Weights of a small waveform autoencoder.
Training: normuon at rate 0.0063, 3000 steps, batches of 256.
Data: trained on simulated modem signals in the audio band, 9.8 epochs.
Rows from block 9 of the decoder, named by matrix and row number. Each number is 128 + 32 x the weight over its row's rms, rounded and kept within 0 to 255. All counts start at 0. Numbers have three digits each. After the name is the row's rms in percent of the matrix's.
# conv: width-7 conv (decoder.decb.3.1.conv.weight, 32x32x7), inputs 0-15, a 7 kernel for each
conv.0 092:129177193103141191226180126067118128146129099075116087117118100170128098177222108120128140200076153138126113132125153104112140138092088128100122093149082074105112123089125129187101084160082083089159099102163194132091179139123174127125150155114132138130138106129152104139118106164152115099138166114174170154085142140149095145102105146094
conv.1 106:142107170153152176165089146180110114113105125116139190134136131095159085110090096110062075188114135083169102151191135088204094142135128126114093098113084134106047119132173048131079127105093136167147117154189157065124181083070115084162102143133136108131092101154133130149103092162058164069184157095178064138108090130093161127154122151142
conv.2 104:089085116089080125062134113139088100087122085216117192156067159165068073127165150171132107084121126110081119080123126157116181105143190156159183158073117121094139122132170143125169120141125079120097132156162096116159068087085100153150187135163111118124084180150171184078143130080136097109082159150115127132107170156052130076073049104054
conv.3 105:154154132127154148137119167105166146106169145148133139137165136188132149139146153094136088072092194076076071129145157057131126081137118141113114106114176149118134203112151114137166098116112163122116118189080147140151141075131162119122093097078146168121163128135156115130136171090104153104113100135172096076232060100081139144110144114146
conv.4 105:172112220072177127110130128124092086096117229136114182144136159142097124178063162131130121111123074104070108171165078105117134114166172111128142120133114128098206141198109095154179135058087165163110178182127103150106173105146140075145103187130116166113110118121126117170082060125126126096213098143120139077138107135111144085159087119099
conv.5 090:107100122141112106145166124142108094138096092149086139106131120109115162077126116113140129041116136155062100123154075143112189163097116118144179161094135216161197161133131120119177108127118083110092124126179116130144094119070140090137180091121155121148124111099090102128097131133129041141086104122112063159112093104142141157158119118173
conv.6 096:176121172132179164130120140151050136186149065132087130099110120131194172121143153157163172089117189134136157150132125133092162176132118171085071130140148073190111182081099123116081118117118115126156163114095162121084076106141121125117157158103077140149129099102108133119157126132121109152116153097124122070136192086122174115147179102098
conv.7 110:101102119129155136101119100105132178103143131151109092127059097112156125116118098098101090131157132098178102159099107143130087104165193092119097126120098170044117160156138108080166184110079095123158123135139120200181108106108142142124101160087109163132132137071136107150092079118109134109154122140181095090125119137107101139124141137138
conv.8 085:123153117113193152148127113088067162102082067138107157118157143088169120136097145108124134131110108121096091105112176064050157165131218129126084109151126151093129114120103098098101156103117129150205107116185182148133133107141143130128109115215149068135164129099115147124156074135136099151198097120116083057076161098141159129147111145117
conv.9 110:141077196117125182147109093141160159124083120147163131108127119132113130092076149096151141103112133111079135190111158133105143147077170122108106210125140128156161142115160177111117171121167178104116136100170154104129124107161138172131182112173132095139147107146135166115104147086119147083134131133069108118102138099092136095184157143142
conv.10 090:098089126141103083131077052145145162149222135155117078082078098074110150097085184144137135059148112133162065097110098061108153112176130159107148143147085222120150200215138154165145128175129107152159141157133115131190133136117093183105126111198094108136094109090105096152073088134138116107104128107139106124126112138148165155132152093124
conv.11 103:103115154099136147145142100144182099147129060109071141088092123122132108149167081086149167170152218085115118102122140096109058130137080143183103097146143142064105113110160141077136090147105128145167185067121122159173150160120136153079136124147113089104109182165137104156126119178076158116127150098161155170152130177137187093116115131105
conv.12 095:165070094177084149149135158094194075135068144111080162108128164097143157137111124175106127136155141135115133177087083183166145118125098117169113041105133195086161142149093170149143141121132113097133119148163150143100135170171066194169104186117117149139146143166105153182154164147156205102188110086162127098082128122108108127148138144101
conv.13 099:191128112122154162109133112159097142145160199122139106202073179127127103129071112123110160093135072081083128108127120149092119121093152160144194116143132178090170126121147151117198199148098144087144110118098080094138147136171108137167096085214059166125149134109117160130161092179115091134120089129076122050144136083157121135124136125167
conv.14 090:127142179109102169107185178136150091154159156115150085171102095145113141141104131129110128119128104124129114158101128088127047162121136139121140105140157067154104181121113152183177144154114120182156233165139182088141097096155085099125125146160175149119153132165108133101074105155058095134130163027063154129126059145170084121150112158108
conv.15 120:122111130147115100155138146219092152109180094180115160139164102142097145081105134159171191081081130139125106157133069166056100096097130083123150114079149134108149043105147191171105118161142107168102102105141107107153138130084124146151150196206142100150116166122130154154151097134136103147181133078127138142159076092107106132134104160154
conv.16 100:142072078186121102168148080080164120173149105088157171103113058160158147123123150117166123128117148080099063113172095112114129113096108164123132102128139087151206070128178133112107078186080130118122154152165122097149135109127146124161152121184114148138121132060092118141192151103068121126132083152148086173106128111097179095082087131108
conv.17 104:129137156168163113106074108154136225149125133061129157144113112180186135124105097111115190110074100167108117122150128145106089157118127138109106099114178105172161122164151077136139172137090143160126142162141155099119139108119188130074077091081113093132100087163120096141150093162100101133177082097121097095109088151126140110144084086136
conv.18 090:121132150126105060119157220145079150191140133071170092161093175110114116153113140094132111147086103139158098154110156148161139124182159195074144157146114119159121117065095148152184125140159167090160112087158133107151099095152135117164143077121110085099152131165142157173099095144062086130153085157093160086092172105137144109148090155149
conv.19 091:136066084169179115090185140123239055161149139107150091097144095128135136154094127149114170160100125166136104060094114086104140110139194108103115123101117120098157131128168113139160178127079178101197150115160168148115148125115162115171165149095112069060147142125131128081157088121062133118094094155129127102120159121103146183149092169125
conv.20 090:114102085110144123103133147126153106181131136142142143137150092075109112140052133133087094093125128133139149143107130197114075135124150119181077096093128215151127239062125146124102118175139119146118094123134159171097117146118154139163166164148102154124144171089174205158195114072104166120153164115133169083094201131141130104147134092090
conv.21 105:156144132129176124143114110090104072085103157079185130084129110165154115142092144168127149102079130125116124156157120198089123116145125115127159122169081134139109186134100063126141152173117129127117147198114077104131153110076180078171105119152173119145118163143153191184161108073177168087152150069115119118135140110128101138153118127073
conv.22 110:151153099128163112126122098098093155166103123070205126114107088157174104117104128136084115150122083126141135101113108099092156106139095111120106196151151177158121173161174077080149164090072163134173140135107136070108086102115106105211159178104155139114110106125110117136125097121142088089153099139128144089046172112090168080167097087092
conv.23 094:142171085159135075171112115096164124047174099091084077116133121107117208077093164168226160121132189107097147095151117118106169163120168133153126077118130160115121120126115111093133097108165163152129122150123109116085089182103192184107128135127075076129060131134169135105151098089076107102137132137100144158147086130164120106109088144143
conv.24 100:138088132122083149125186109104197124221148109157118178140087165146153082114098144112084103104079088129161099124074101118179160167111188116105146130186113192124164107125107146134150108130134100154128155133168146146139119125078117079155134185095142135116120133124169183132198081130112165098120096089139151184111204076193109139116167116162
conv.25 098:144181168113140135137173156155147108174104108110096123064131144170143138148195093098143118067129101094124145119096144139097083143137167111096128112145180173103183139134148145132130168149152167123082171114177110083111146188122137128106153185152174108131104132085116161114162123109120089144144164106145101104081171124116105128138151134039
conv.26 097:136144110140204091079170143133147164120141117088128070086071115147187162134145120127114206182096071211191076083114083084140107153094068157174111154112092080100132082134159113175174135102157136133186084136176091127102154135105110121134099166080107080114106114144085132141078135187058109134147087132174193086133186168110109080130118101096
conv.27 106:170093146097142146093117092114129124159125203213166120119175116106153145114143159099159103186143133124188177125146181108192151140134112124155173149192075139156155103163139103154164168159170146080102111111143054164124169227152123150116122171111113129140143152157149141175123112072129120085135179094131130041140130157141118110109121106090
conv.28 098:160113152130120180159138089151076192128138107161077083108153127121119073159125056066132181102119114162110121115131131141159117172081166077072113120153116098190160112146106096177145069109155115110123165122114134155100162112153122137188112124151091158105115139139136142101110136098116041115136073098135142105111128132124181142102146116071
conv.29 107:138102189173103143135125143139149085051108075149123118118098144214112120083153102134136150144174145137106146175080083146133111078134163113121111126051163116117135108108108116161138111153153172178100110129090157162153168131148152156167149159157114085117131143095171142155115122133113145122113164140123118106132129121119097130098138145126
conv.30 108:189174140148130137174123192093091183105127150115133068127132066104171116140119103117148162076115169118173114121159103120137172121102124091100089151044096076134106083121097121163115144158134087126180090101093160145101195122173153169162127194113175135091125116075061164154080147129076176094141095190140128146181207130159136183154128154096
conv.31 090:160143109117183131151105168140169131119177121059117142114145063100161128119124127153094069190162109099109084148170175142135090191176177161117097137100177179026108169100103145121143167137083118156102146158147153093142103137069100087159098083113086119130152108100122150144121075196091109099123116163100162183057083144147176151124116112133